config.toml
dataset = "gratings and oriented noise at many angles and scales"
train_examples = 197500
crop_scale_min = 1
norm = "batchnorm"
loss = "cross_entropy"
steps = 12700
lr_schedule = "wsd"
final_lr_fraction = 0.05
Rows from block 5, named by matrix and row number. Rows with one number belong to one channel. Each number is 128 + 32 x the weight over its row's rms, rounded and kept within 0 to 255. All counts start at 0. After the name is the row's rms in percent of the matrix's.
# r30: branch 2 reduce pointwise conv (model.blocks.5.r3.0.weight, 64x256x1x1), inputs 0-85
# b30: branch 2 3x3 conv (model.blocks.5.b3.0.weight, 96x64x3x3, transposed), outputs 0-10, a 3x3 kernel for each
r30.0 096 [122 124 121 124 194 134 110 178 111 134 149 127 127 133 125 110 141 120 100 121 141 123 151 148  96 147 142 144 122 135 127 162 104  88 112 145  86 139 143 111 125 115 128  93 165 165 122 118 138 151 157 124 112 104 106 135 140 112  85 108 153 124 154 131 131  69 117 135 147 101  60  98 149 109  36 166  87 126 191  46  83 118 170 113 128  84]
r30.1 103 [172  78 113  82 146 172 112 147 130 121 139 161 161  82 193 130 144 174 115 148 122 107 145 190  90 143 121 144 166 120  87 142  86 137 107  81 102 137  92 118 127 134 130  83 139 133  87 153 106 102 114 214 109 146  46 111 115 107 113 120 162 146 122 145 184  70 143 105 114 135 112 118 166 113 113 165 147 135  95 135 122  93  37 131 103 118]
r30.2 097 [ 96 151 107 118 134 115 134 130 119 110 166 168 116 127 101 107  95 114 125 171 104 128 115 118 135 131  95 159 144 121 117  83 125 112 124 109 127 134 147 109 112 115 134 151 140 123 170 107  88 144 121 150 123 130 102 138 119 132 102  93 138 142 134 112 119 110 156  83 103 118 134 117 114 115 102 124 104 131 142 139 159  85  97 181  86 165]
r30.3 099 [170  76  83  96 134 150 123 168 110 112 108 118 170 127 164 124 104 111  72 148  93 113 129 142 148 120 148 164 191 166 120 119 143  16 123 104 113 127 142 146 173 167 114 123 160 137 121 123 160 120 103 177 122 113  97  93 164 128 109 159 160 182 132 125 149 109  64 115 150 161 157 152 124  77  72  96 157 122 135 167 123 161 109 154 107 155]
r30.4 104 [122 117 100 146 175 124 154 104 137 133  91 151 138 133  88 150 103 108 113 167 136 107 160 108 140 123 126 138  87 139 134 141 134 103 122 178 122 107 104  95  98  93  80 135 139 128  84 111 100 167 115 103 134  79  98 121 113 103 141  84  94 114 163 116  80 137 129 111 136  82 157 103 119 162 152 131 109 117 133 142 148  83 112 114 124 129]
r30.5 097 [109  65 110 144 147 114 132 127 140 145 117 173 140  98 119 137 115  96 123 150 173 135 104 107 114 110 110 121  98 115 131 150 123  96 115 147 101 113 112 112 121 129 149 149 121  97 146 101 135 103 152 130 139 180 138 161 112 121 139 141 113 145 147 111 115 174 114  96 133  78 165 102 142 112 196 137 129 144 177 145 102 188 119 103 109 100]
r30.6 098 [ 98 105 141 173 142  91 137 152 118 134  75 177  71 129  91 141  85 130 108  78 159 161 109  68 132  62 130  84  74 109 135 144 145  89 151  99  86 109 116 175 124 143 114 160 108 113 154  76 139 143 144 144 125 168 155 131  97 119 121 107 157 159 141  98 112 195  95 137 104 129 140 133 136 151 170 122 147 122 151 149 136 137 168 112 171  82]
r30.7 101 [159  90 118 135  91 186 147 134 121 126 145 131 123 114 166 132 158 139 125 130 130 124 108 145  92 114 120 107 150 123 125 119 119 134 140  83 106 119 145 118 148 111 118 139 147  90  96 167 171 103 144 148 146 173 151 137 120 131 123 129 147 150 108 130 126 136  93  76 147 117 146 161 100 129 178 175 123 103 171 198 122 168 126 114  73  43]
r30.8 104 [162  76  92 166 154  82 150 149 175 122 131 138 159 140 137 135 129 128  87 142 113  75 164 137 202 133 144 106  96 145 129 158  94  63 156 150 101 139 139 141 128 125 143 123 158 159 155  84 113 151  91 114 109  74 131 125 140 150 154 111 149 128 106 163 111 121 115 158 177 148 144 130 126 121  87  83 152 140  55  93 188 127 122 154 101 111]
r30.9 099 [173 121 129 136 100 143 111 133 162 129  97 159 124 106 158 162 121 141 129 137 147 148 118 152  94 129 127 115 142 108 135 118 116 141 168 135 127 157 137 130 137 160 186 123 114 117 131 164 155 127 133 148 162 152 184 144  88 111 175 124 142 133 128 121 114 140 113 103 143 124 128 111 149 157 190 107 126 133  61 177 117 158 135 155 100  85]
r30.10 103 [192  96 107 138 115 153 110 157 106 190 121 106 113 126 108 132 137 129 112 138 142 138 145 132 141 147 155 154 140 136 119 149 141 104 103  75  78 125 172 123 145 103 132  85 137 150 108 126 152 103 130 155  98 102 108 131 166 137 114 115 155 137 141 133 162  30  81 151  58 149  74 139  50 170 128 162 152 132 141 131 100 117 108  94 116  78]
r30.11 105 [123 173 184 117 116 142 110 154  99 127 109 144  91 132  95 118 169 118 143  86 186 131 140 125 137 111 100  98  96 103 148 132 134 142 160 126 163 112 132  71 103 147 145 149 132 136 134 137 130 140 185  98  86 156 118 162 112 105 134 153 114 129 171 111 128 156 158  92  49 133 111 102  84  96 168 170 124 144  45 151  90 174 137  68 158 153]
r30.12 102 [132 126 102  93 155 187 132 114  92 147  87 185 141 137 159  88 145 148 112 167 131 135 103 183 129 142 135 146 164 140 120 131 112  78 116 117 161 129 118 147 106 170 126 106 169 123 148 132 135 149 130 108 137 129 116 142 146 119 141 155 123 180  91 113  66  76 123  92 142  90 117 145 137  97 130 148  90 178 127  94 149  56 130 180 116 204]
r30.13 101 [177 131 128  98  77 171 100 136 109 202  99 166 105 153 125 130 129 145 111 237 132  90 140 204 112 175 104 159 233 135 105 104 120 121  85  90 130 161 132 110 154 147 154 129 189 171 135 167 129 129  88 122 187 100  98 124 136  93 182 127 126 183  74 132 176  97 137  85 159 120 142 113  68 129 149 117 142 123  89 140 104 136 147 116 127 172]
r30.14 100 [166 107 111 124 130 144 129 137 136 145 176 119 138  72 138 119 106 175 129 114 140 123 165 158  95 138 126 160 155 113 127 141 131 143  88 125 160 152 129 149 173 115 154 100 127 126 120 173 143 114  98 166 125 168 134 153 132 120 154 109 144 134 135 189 125  94  78  76  88 144 105 144 139 154 137 169 142  81 103 139  98 155  99 111  99  67]
r30.15 102 [150 150 135 110 129 153  94  87  90 188 108 136 112 122  77 117 118 124 116 147 167 122 179 132 107 146  85 124 119 116 125 148 144 125 101 119 115 103  95 138 145 110  95 126 128 133  84 135 142 129 118 167 118 140 125 163 114 119 153 148 117 157 128 127  75  97 115 101 114 139 108 179  76 152 136 194 122 144 124 168 137  43  76  69 141 152]
r30.16 092 [150 122 137 153 104 148 123 112 131 120 113 152 110 146 136 129 142 140 147 134 159 134 117 133 143 117 125 106  98 141 144 123 118 143 176 109 104 123 112  95 112 112 150 127 132 103 134 126 136 122 167 145  78 155 158 178 110  98  99 143  91 111 110  73 162 133 142 120 136 130  91  93 153 130 138 180 167 129 163 180 107 138  63 137  76 100]
r30.17 097 [188 128 106 101 126 159 101 153 115 172 146 118 131 109 128 111 132 140  96 125 128  60 181 148 136 153 123 155 145 111 111 137 139 131 135 116 133 151 140 101 167 122 123 107 142 143  83 156 118 126 108 159 105 119 116 129 153 107 141 121 122 163 146 158 100 122 120  99 129 163  98 148  73 153 196 143 103 108 139 117  96 196 108 124 136  11]
r30.18 100 [111 118 137 136 133 153 124  77  96 135  93 184  93 114 138 131 137 129 136 120 148 174  73 132  94 109 126 134 120  96 132 135 110 143 127 143  91 112 108 179 116 138 132 150 104  91 121 125 157 149 154 161 146 181 150 116 127  98 144  96 129 177 130  89  95 107  96 113 115   0 128 132 130 142 196 151  63  95 128 147 129  60 162 105 137 183]
r30.19 099 [105 120 116 157 131  71 141 147 121 122  96 175 139 191 103 166  82  99  96 148 160 140 116  58 129 109 120 107  93 147 137 138 121 118 125 127 119 112 132 104 135 101 122 145 104  97 131  85 155 145 152 110 130 144 143 145 100  79 129 123 128 132 162  54  93 140 114 139 114 119  99  74 102 104 158 121 166 155 201 203 132 131 106 154 131 115]
r30.20 096 [140 119 118 120 166 125 140 161 111 164 147 160 106 141  72 149 105  78 136 158 178 120 169  96 131 122 107 140 133 134 121 128 171 142 120 139 145  97 156 130 117 104 120 181 136 160 163 110 125 169 124 120 126 134 119 163 113 104 131 153 107 140 171 117  88 108 150  99  84 127 151 171  82 126 169  97 145 159 107 168 148 107  56 148 115 167]
r30.21 097 [107 148  91 148 146 147 142 103 155 122 146 152 114  89 120 134 102 124 148 169 132 144 148 124 124  93  96 159 124 144 124 113 120 103 146 132 120 122 157 149 107 115 131 116  70 152 145 104  89 154  86 132 148  99 114 151 109 130 139 111  99 119 125 117  99 128  97 198 170  66 136  91 104 101 104 159  40 110 178 107 168  88 124 166 125 129]
r30.22 099 [122 110 135 154  80 133 130 124 174 152 105 143 111 116 132 147  89 155 135 179 131 157 113 122 122 137 106 107 173 135 137  92 115 115 109 101 132 142 123 129 167 136 177 108 130 129 127 148 156 127 120 141 152 148 164 156 155 128 143  80 126 143 131 118 115 162 102 165 144 113 193 129  93 149 178  98 127 120 159 194 129 159 167 141 125 136]
r30.23 099 [168 140 131 146 109 152  87  94  80 161  94 134  78 140  81 102 143 133 125 139 171 126 158 152 122 146  81 140  99 113 129 152 109 100 116  90 119  69 120 132  91 124  97 129 138 153  51 130 125 134 142 165 106 157 114 151 114 124 124 146 113 161 131 140 165 142 137 116  57 129 132 134 103 161 137 187 157 103  98 145 119  80  74  68 152 150]
r30.24 100 [142 126 121 104 105 136  72 159 108 121  90 148 109 129 137 115 132  87 121 188 149 124 129 116  83 131 125 154 176 151 120 120  95 121 116  80 163 113 144  90 112 135 144 107 142 137 112 101 139 151 135 147 162 149 121 163 124 127 156  94 138 140 159  90 127 122 107 118 159 112 128  99 101 136 137 160  81 126 195 147 121  93 135 168 131 158]
r30.25 102 [173 107 106 100 132 160 150 146 105 123 119 126 129 129 172 118 154 134  77 148 103 100  97 158 105 108 150 160 153  99 138 112 112 141 112  96 101 129 157 147 161 160 127  85 189 152 128 136 191 134 140 144 137 143 109 145 177 110 121 135 159 196  98 141 183 114  94 138 182 115 138 103  89  82 101 123 124 108 153 151 107 156 165 123 114  95]
r30.26 096 [141 103 147 163 140 112 134 140 138 139  76 121 139  93 126 109 146  98 128 125 115 123  65 135 121 119 144 141 144 107 133 154 119 113 129 139 116 134 126 150 144 150 133 154 178 151 135  94 138 151 144 148 146 119 139 164 168 120  75 111 148 137 115 132 124 124  95 164 144 107 144 164 137 128 125 155 107 109 177 124 134 123 163 122 157 121]
r30.27 095 [146 111 142 151  97 154  75 110 165 179  90 127 134 139 128 133 139 142 118 142 157 128 136 153 145 147 145 166 153 141 118 130 129 104 119 110 120 148 126 135 137 152 158  74 170 147 137 176 172 179 127 144 146 160 176 109 124 119 204 141 168 145 141 170  98 120 165 172 189 134  84  55 125 195 171 126  75 186 118  81  86 103 198 144 117 143]
r30.28 098 [118 166  98 119 109 103 142 143 117 147 156 163 115 143  90 136  93 121  89 228 115 155 156  90 156 141 119 173 191 144 136  78 122  95 107 119 124 149 156 104 140 133 157 117 118 115 158  77 137 142  96  81 149  91 119 128 134 139 115  88 107 147 150 103 146 130  80  96 125 138 151 105  64  64 125  94 132 100 147 198 129 130 138 128 142 194]
r30.29 102 [104 111 182 152 138 103 144  93 131 111  76 176 126 166 151 131 104 141 113 155 142 163 115 140  97 116 118 149 106 129 148 144  93 148 150 148 111 125 140 136 132 142 135 153  89 100  96 100 129 115 135 139 163 179 140 111 104  86 128 133  83 152 144  94 113 161 135  87  97  91 175 122 132  93 168 136 136  59  39 142 167 136  79 152 119 159]
r30.30 098 [143  86 123 132 135  94 128 147 148 110 115 125 131 143 144 148 121 166 116 138 106 146  97 127 128 152 135  89 113 135 128 161 103 139 117 175 138 139 126  99 125 125 109 112 136  90  90 103 152  77 117  98 145 141 147 170 128 140 141  87 122 154 140 121  50 122  98 149 182 111 172 127 164 103 150  40 114  97 158  97 166 162 144 140 118 118]
r30.31 099 [119 162 117 132 146 145 141  84 119 184 136 169  93 136  96 130 119 147 129 184 137 129 125 120 122 116 138 124 165 125 141 152  99 127 110 126 103 145 147 111 145 129 123 136 115 143 126 132 126 154 104  90 139  98 122 119 127 123 136 101 108 157 132  86 137 119 102 104 114  98 130 116 105 177 144 110 121  32 159 108 119 155 141  70 136 132]
r30.32 105 [148 121 148 124 148 142 138 141 125 114  54 143 133  81 142 146 112 179 160  89 135 149 127 131  99 126 101 129 121 119 122 137 136 176  83 142 135 131 102 170 142 148 107 128  98 112  90 141 165 103 134 177 127 161 132 140 117 119  97 132 158 164 156 140 124  93 155 134  89  76 145 141 162 134 118 156  70 171 159 110 167 104 154 104 111 141]
r30.33 096 [166 126 131 152  92 145 122 104 130 127 134 139 110 113 139 148 123 145 137 122 161 122  54 146 115 156 114  54 116 102 128 103 120 109 180  84  70 107 132 121  86 132 126 122 131  77 137 117 153 140 166 111 116 154 163 106 126 137 123 151 108 146  89  87 120 146 110  92  88 109 125 121 135  79 126 194 101 126 159 174 140  82 105 151 151 132]
r30.34 106 [150 130 129 103 123 136 162  99 126 158 120 169  98 111 110 127 118 177 136 198 126 102 156 121 128 136  96 152 189 112 134  91  99 149 104 159 117 171 158 123  90 118 145 114 116 179 114 156 117 123  96 123 163  70 100 157 121 110 111 106 124 140 125 107 161 133  92 149 162 133 163 121 106 102  76 120 115 110 160 163 129  99 107 121 141 158]
r30.35 100 [ 90 143 119 146 103  72 139  83 176 140 120 164  91 144 140 137  79 125 164 151 117 147 119 101 136 130 109 112 167 156 141  91  91 129 131 103 123 163 124 136  93 155 167 130 111 124 194  83 145 147 114 125 150 137 155 172 114 117 170 117 141 146 137 134 114 137 115 133 152 139 126 105 133  80 119 109 107 181 133 141 167  42 165 158 108 204]
r30.36 103 [185 116 100 148  87 191 105 140 114 140 101 143 127 125 122 153 125 171 100 171 120 107 148 150  90 109 126 184 168 172 123 130 140 101 109 128 131 110 144 135 163 150 115 126 121 146 100 167 150 131 125 156 170 145 120 123 130 117 174 129 118 142 138 150 159  96 113  92 155 108 142 107 139 175 123 186  63 117 154 132  83 135 157 141 102 110]
b30.0 095 [ 94 135 139 128 146  74 154 163 106 104 131 127  87 128  60  60  92  99 101  59  75 148 178 136  92  74 123 143  78  64 102 152 156 122  50 109 164 151 114 106  84 195  98 142 106 138 156  72 116 123 134 157 109 101 174 113  93  71 134 160 108 106 174 145 206 169  73 131  90 149 131 127 132  92 141  46 134 120 174 120 167 142 106 155 126 135 130  50 105 104  94 158 157 150  99  53  83 161 115]
b30.1 105 [155  96  57 103 122 161 154 150 100 115 109 175 115 122 150  50  72  99  92  97 172 178 125  83 100 123 129  58 113 131 144 123  90 104 143 100 124 100 118  76 145 155 126 144  75 178 117  69 127 145  77 131 124 203 127 107 176 112 140 139 154 143 119 103 146 107 114 112 112 125 112 156 103 105 205  97 135  66 138 142 105 105 177 153  90 101 187  95 138  93 167 120  83  96 148 148 154  82 117]
b30.2 100 [ 94 143  84  93 137 122  91 126 122  36  56  82  57  89 117 169 109 112 119 143 153 140  88 144  68 132 104 125 123 139 161 143 100  72 108 137  93 105 112 138 156 118 130 125 127 129 105  28 115 127  94 112  78 145  91  97 107 184 124 138 101 139  85  53 105 104 125 108 142 120 128  74 108 103 166 162 145 103 105 137 110  70 101 129 109 100 100  87 114 124  67 161 103 117 125  83  66 119 149]
b30.3 096 [148 151  53  84 145 151 169 117  91 142 129 144  65 105  91  60  97 135 102 138 209 130  68 124 103  85 157  88 129 165 122 102 126  87 132 123 114  89 211  98 155 118 221  68  97 105  85  86  85 146  87 106 140 120 103 132 207  76 118  88 195 109 115 108 196 119  56  66 111 105 123 117 133 118 127 150 134  91 157 124 114  77 109 109 128 110 127 139 115 159 175  36 158  86 118 108 167  37 133]
b30.4 105 [101 136 142  93 141 144 102 116 125 111 125  94 155 136 109 186 126 117 146 158  94 105  91 116 167 146 139 143 133  78 107 102 158 130 119 117 165 109  60 129 149 151 112 115 123 107 140 123 124 137 141 103 115  77 185 129 133 120 137 111  94 127 131 157  91 135 155 160 110 120 184 116 168 129  82 160  90 183 113 116 135  92 147 143  73  97 121 107 115  82  83  88 174 113 156 140  81 157 125]
b30.5 096 [138 136 119 135 146 120 143 118 185 129 117  99 103 140 121 145 165 146 134 100  84  79 129 163 195 137 120 105 125 116 127 104 149 161 110 118 134 143  46 169 124 104  43 105 148 107 147 185 142 104 110 121 120  90 124 108 111 173  61  69  55 145 180  97  68 128  98 130 141 134 142 122 185  92 133 136 131 160  95 108 148 151 197  75  79 127 105 161 110  91  62 179 120 155 107 174  76 189  85]
b30.6 094 [ 82  71 139 149 139  69 155 175  88 180 162 136 134 112  63  93 106 140 159 117 143 120 148 138 141 116 140 160  90 117 133 116 156 155  76 144 166 107 126 123 116 153 171 124  55 112 169 163  64 121 171 136 151  70 119 131 139 107 123 124 186 105 148 162 130 155 124  64 140 169 110 135 125 192  54 134  71 179 144 106 153 126 134 106 119 129  84 103 103 111 172 123  97 131 161  98 173 182  90]
b30.7 096 [102 130 106 126 157 165 110 162 115 131 140 115 136 132  83 184 176 140 140 130 174 137  91 117 188 116 122  95 158  55 123 100 142 167 146 142 129 156  85 181 139 136 116  91 135 159 116 143 123 147  86 122 177 168 119 149 169 150 112  41 147  97 134 108 139 153  44 121  76 189 135 166 203  91  71 134  96 162 115 141 121 162 139 121 116 116 102 131 128  82 113  79 152 149 121 168 126  54 141]
b30.8 108 [ 69 121  74 169 171 162 148 151  96 137 112 129 122  50 104 107  93 124 125 160 160 142  78  55  42 127 157 148 163  93  92  92 153 116 136 118 146 136 123  95 148 124 200  74  70  68 137 132  92 117 101 166 171  98 155 135 158 116 135  89 148 116 138 141 139 171 111  99  88 101 191 111 107 147 131 147  45 156 127 133 126 115 103 132 127 146  63 125 102 215  87  78 151 159 148  69 121 137 148]
b30.9 099 [171  83 143 107 127 153 150 126 107 137 120 147 105 111 114 105 171 100 165 186 163 102  81  87 170 150 167  92 195  77 155 113  64 152 169 135  91 174  78 124 148 129 149  96  99  94  79  92 116 162 136 117 145 162 121 174 166 113 100  97 174 106 123 196  91 145  64  94 108 180 104 138 175 104 123 149  71 107 129 128 115  72 155 122 152 104 147 128 141  82 157 105  93  53 172 163 145 135  72]
b30.10 101 [116  94 128 145 109 183 133 154 126 109 165 111 127  97 112 183 134 167  79 135 108 164 158  99 124 117 105 151 120  57  70 164 135 163 109 102 164 102 105 119 144 165  57 142 150 163 190  89 105  99 107 150 108 146 150 130 153  82 148 129 108 128 149 105 156 140 126 118  94 146 136 139  93 152 143  68 133 160 172 153 110 153  58 157 120 147 154  85 116 160 125 117 150 172  92 134 131  67 163]
b30.11 114 [143  53 100 134 116  93  88 164 187 118 111  81 184 123 148 171 113 122 115 130  85  87 142 131 145 115  60 157 138 106 144 154 123 142 121  90 115 108  47 140  99 141  43 156 127 162 173 137 113 108 126 106  74 105 135 121 126 118  95 133  67 154  29 105  29 110 156 123 134  98 113  98 104 162 126 132 124 124  92  97 160 122  86 115  87  94 143 148  87  74 110 142 119 127 116  98  95  98 161]
b30.12 112 [105 174  99  61 120 164 105 114 111 102  91 132 124 126 119 117  95  81 119 148 135  96 102 145  86 142 144 123 112 174 159 118 105  46 121 167  78 128  91 148 152 129 142 155 164 182  84  73 126 143 126  53 112 171  55 121 142 156 143 138 100 143 109  94 116 112 150 101 118 137  96  87 131 122 110 151 119  81 109 123 118 105 135 172 131 120 131  49 100 102  98 128 145 107 140 121  75 143 152]
b30.13 110 [133  97 137 143 129 119  69 137 136 123 122 161  92 176 146 127 155  99 147 167 106  79 117  64 144 170 157 163  89 110 122 146  91  86 157 130  86 150  94 159 122  49 109 110 124 165  94  80 162 134 136 158  52 141  86 157 159 134 100 108 116 124 116 112 152 114 107 152 162 122 115  86 100 170  96 117  94 109  77 154 170  14 113 167 167 110 142 113 151 161 120 108 122 111 152 108  76 157 152]
b30.14 099 [167 103 137 128 140 153 134 112 153 148 131 115 120 110 130 133 135 169  98 106 138 186 139  52  75 107 138 114 139 122 139 146 103 168 100 121 138 151 122  84 135 134  81 135  98 123 155 126 100 117 100 122 150 187 132 124 133 135 119 125 101 169 160 120  92 148  83 114 145 154 118 141 161 161 133  87 136  99 132  97 168 102 113 139 147 115 124 125 148 119  78 172  92 141  73 180 118 129  78]
b30.15 103 [ 94 157 143 121  89 147 153 133 135 107 117  89 186 161 167 153  79 166 111 131 156  95 161 141 184 139  97 164  95 143  90 136 117 135 111 139 143 102  98 127 146 138  95 120 176 172 128 125 137 131 128 110 135 177 111 159 110 142 146  99  51 118 200 101  72 105 164 106 152 129 177 146  69 208 110 122 134 138  74 158 114 196 156 144 131 127 130 120 122 135 178 131 122 155  89 143 152 131 123]
b30.16 087 [175  86  62 114 141  47 167 174 166  77 123 117 114  99  87 114 138 169 128 113 138  87 136 143 159  99 130 135  98 120 164 142 126 150 130 121 159  69  95 148 158 135  67 125 136  79 132 152 136  63  93 144 141 104 174 157 187 106  81 101 111  80 101 134 139 133  84  80  58 163 154 170  64 135 118 132 124 166 141  91 130 132 143  87 118 147 112 142 110 130 161 120 145  96 158 100  80 131 120]
b30.17 098 [ 54 106 126 178 130 186  98 190 123 147 158 126 127 122 104 188 141 160 147 146 129 123  86 105 191 146 130 139 154  24  95 137 150 178 135 113 125 144  26 142 132 158  96 118 115 135 162 129  91 126 130 150 117 149 158 133 121 134 138 115  76  88 134 131  89 167 111 128 101 144 181 137 152 130  61 117  56 167  90 144 144 131 110 114 123 111 143 139 155 111  39  72 136 168  87 146 125 124 122]
b30.18 090 [ 94 117 188 114 119 109 182 116  78 157 130 137 116 121 123  94 104  83 105 137  84 124 122 165 159  92 163 131 109 103 128 128  69 123  82 159  99 159  42 137 113 118 130 119 164 149  78 118 130 171 122  69 135 161  17 175  64 153 136 134  86  90 181 162  76 128 156 130 162 127 118 121 180 122 164 148 128  64 151  93 142 118 137 141 140  99 158  67  99  91 122 135  64 142 134 154 150 138 120]
b30.19 099 [122 143 114  87 171 100 142 142 153 129 136  98 108 114  65 176 105 162 112  95  81 100 127 148 158  96 117 162  70  99 124 125 134 136 122 121 186  81  32  96 119 113  86 134 151  99 177 149 126 115 150 118 125  74 178 149 145 120 102  60  80 141 168  72 151 151 105 134 114 110 150 133  87 176  78 132  89 191 110 127 118 132 136  54 100 127  86 138 120  95 165 102 154 132 124 152 137 167 109]
b30.20 092 [106 133  67 101 120 145 115 140 163 103  90  66 141 106 101 192 114 185  91 139 174  92 142  99 132 129  78 161  94 134 112 146  68 115 107 130 120  97 130 134 157  76 138 139 155 110 135  97 119 110 134 123 116  94  89  61 117 196 101 116  62 147 151  83 104 135 141 108 153 126 134 116  54 167 106 150 100 119  64 160 136 136 118 105 109 129  73 112 124 152  45 149  86 132  92 144  64 135 107]
b30.21 090 [ 54 142 114 115 119 128 138  98  74  97  32 121 118 101  68 138  90  69 123 139  72 130  68 135 143 126 154 154  52 107 134 148 118  59  90 124 123 116  65 117 142  93 130  85 166 120 107  81  84 154  83 124 111 134 104 124  64 177 120 105  67  89 202  98 124 122 126 109 111 129 134 107 129 119 115 160 106 161  90 170  80  99 159 137 131  88 113  99 132 108 123 106 133 141 142  89 101  84 146]
b30.22 109 [150 148 182 103 108 122  66 124 124 115  99  88 112 111  99  91 128  66 122 117  80  94 136 145 165 150  89  83 193 120 121 107 120 159 132  94  54 162 134 151  94  77 139 120 119  84  66 124 118 176 173  89 108 113  38 146  76 144 126 165 149 104  69 147  91 118 119 119 174 122  91 114 218 112 127 120 139 111  89 103 139 134 119 107 100  96 134 147 134  84 122 107  43 101 126 134 143 113  64]
b30.23 095 [142 101 108 132  99 114 160 152 166 123 105 139 170 159 186 121 108 136  81  59 126  96 169 154 159 139  80 185  48 178 110 149 101 112 128 122 145  41 147 133 146 147  99 119 132 138 154 116 121 119 130 150 111 123 129 118 145 151 120 123 103 126 120  85 113  98 167 110 142 115 162 124  67 178 148 129 134 137 102 146  99 168 137 140 138 105 106 150 101 155 191 129  99 140 110 124 139 114 116]
b30.24 101 [ 55 142 119 106 150  96  92 154  67  81  63 148  76 110 111 144 114  86 136 134 134 129  96 117  92 150 162 168  97  50 130 143 134  84 114 160 135 134  99 153 138  75 156 113 163 150 121  60 100 133 115 115  87 132  98 133 124 209 126  88  92  89 175  80  97 151 135 127 126 148 131 115 130 129  90 158 106 144  86 168  89  45 105 166 133 133  93  66 147 133  99 123 159 135  86 100 114 126 136]
b30.25 105 [160 142  94 136 156  85 105 100 121 173 127 121  89 141  89 148 156 102 141 131 129 149 123 109  83 120 180 153  77 127 159 127 128  97 140 147 139 139  50 103  97 130 107 113 164 102 133 114 131 104 111 148 110 146 174 142 157 168  89 129  90 141 175 105 185 154  56 134  68 139 130 148 161 177  81  83 143 108 119 113 165  85 116  88 170 128  78 147 128 140 123 105 183 151  75 144 137 120 162]
b30.26 098 [117 163 142  85 127 102 124 151  89 150 126 136 127 119  69  33 119  62 104  67 121 151 154 144  68  85 125 135 108 173 136 125 170 135 113 145 129 113 181 151 108 132 173 113  43 149 105 137  82 162 151  75 112 123  81 119  92 126 137 141 171 113 107 186 181 148 111  74 138 130  81 146 160  86 120  97 160  70 171 129 130  86 143 132 100 128 118 108 116 126 163 109  91  89 105 115 164 147  64]
b30.27 092 [110 132 181 133 108 121 132 120  94 126 141 159  96 115 112  82 134  80 167 155  36 132 130 146 112 138 150 147 150  55 157 122 104 152 134 156  98 153  95 144 150  60 106 129 145 175  92  77 129 165 162 113  87 138 109 124  80 105 130 108 111 116 201 183 121 198 126  85 118 155  49 103 129 133  56 129 102 152 116 166 136  94 122 172 176 134 134  97 183 109 112  86  98  87 132 109 132 172  82]
b30.28 091 [100 154 136 119 142 100 112 103 137  77 108  43 112 127 116  91  92 112 127 136 110 101 113 121 148 158 116  91 127 175 124 116  62  93 149 141  51 117 188 147 124 104 143 122 127 122  88  63  98 142 113 119  95 135 116 126 155 136 125 143 132 124  39 126 136  68 124 132 182  86 135  94 187 117 127 128 134 103 102 111 144  97 119 109 102  92 126 161 135 157 106 104  88 105 163 116  97 112 129]
b30.29 110 [152 114 110  93  80 168 131 109 174  74  86 111 116 125 156 128 143 129  84 110 140 114 160 151 133 133  69  26 131 200 172 128  62  54 160 106  83  89 127 132 119 136  66 159 156 131 113  97 148 149  90  85 106 139  67  89 125 118 145 159 106 162  51 107  88  47 115 137 122 115 112 109 172  89 187 138 148 104 118  88  96 122 146  93  86  89 176 140 113  87 145 124 106  60 136 144 115  99 145]
b30.30 092 [115 137  99  98 115 145 111  69 161  59  95 116  69 106 139 151 205 137 133 149  89 100 151 142 149 140  93 110 148 135 156 103 130 106 143 108 115 141  50 173 115  85  86 131 179  85 127  98 137 162 113 108 104 105 114 121  68 177 163 146  67 140 160 121 123 121  68 128  87 106 141  62 199  44 141 117 111 165 113 146  67 139 177 135 109 143 147 145 142  82 112 124 117  95 123 168  91 140  93]
b30.31 101 [110 127 176 140  58 115 200 113 113  99 114 123 101 159 143 118  94 152 145  90  53  87 149 181 137 120 123 136  61 153  86 168  96 114 122 135 142 125 128 141  99 181  83 103 182 119 143  65 144 116 100 106  62 110  72 102 127  98 143 180  77  78 148 114 108  33 129 128 134  64 143  56 146 174 114 152 105  90  92  86 165  94 162 108 127  88 147 114 106 148 111 164  80  47 139 157  89 141 103]
b30.32 104 [155 151 144 123  67 148 128 139  85  91  81 168 124 126 166  72 116  79 123  99 103 114 150 205 121 112  80 101 140 147  82 130 124 165  53 144 116 141 153  84 102 121 149 143 113 165  92  88 138 145 152  26 119 161  96 127  83 103 136 192 105 108  83 113  79  93 157 111 160 132  71 149 124 110 142 118 152  37 106 114 117 163 133 169  87 146 149  96 130  72 122 133 103 118 149 100 149  98 110]
b30.33 085 [173 130 131 111 131 142  78 161 140 107 116  75 145 114  93 155 124 129  67 102 131 122 123 161 153  66  57  97 174 129 143 116 121 150 109 139 139 100  93 119 109 141 101 184 172 130  80 121 170 129 119  55 152 142 117 145 153 114 143 103 148 135  74 124 133 138 146 122 140 178 110 171 110  87 108 138 157 191 130 141  64 232 100 134  66 132 109  84  83 111 129  99 134 141 127 112 109  76 158]
b30.34 107 [120 170 127 122 177 110 142 154 103  88  70 139 114 147 120  68  45 100 167 127  75  96  82 142 159 153 104 148  79 149 104 133 128 105 165 112 110 110 175 164 157  86 191 119 136 124 110  72 132 160 116 162 112 117  87 115 139 153 158 127 166  61  88 112 163  74 115 153 153  76 139  51  95 140 107 153  94 152  84 176 120 117 158 146 128  91 110 139 117 153 188  69 107 100 137 128 156  85 145]
b30.35 101 [101 117  78 120 166 125 110 104 139 163 135 130 118 101 111  72  43  80 172 144 100 111 141 110  79 113 168 144 136 132 155 106  98  71 159 140 129 109 157  70 181  42 200 128 181  94  85  79 151 116 123 115 168 132  99 177 157 154 122  76 132 134 166 114 148 158 126 140 160  62 114 115 113 158  93 161 119 142  82 191  56  98 159 119 149 119 122 156 101 127 165  49 139 136 120 126 157  96 124]
b30.36 113 [ 91 142 140 128 130 147 119 175  41 112  98 180 107 150  98  67 126  34 152 169 141 151  82  84 135 139 149 159 117  37  99 124 165 132 117 150 134 162 138 143 149 100 147  46 112 173 114  86  84 147 144 101 123 154 124 148 165 113 127  96 147  71 146 146 110 173 117  99 105 173  83 166 128 133  65 136  94 136  99 164 129  92 105 191 120 124  94  60 153 104 125 102 147 131 143  86 115 138 113]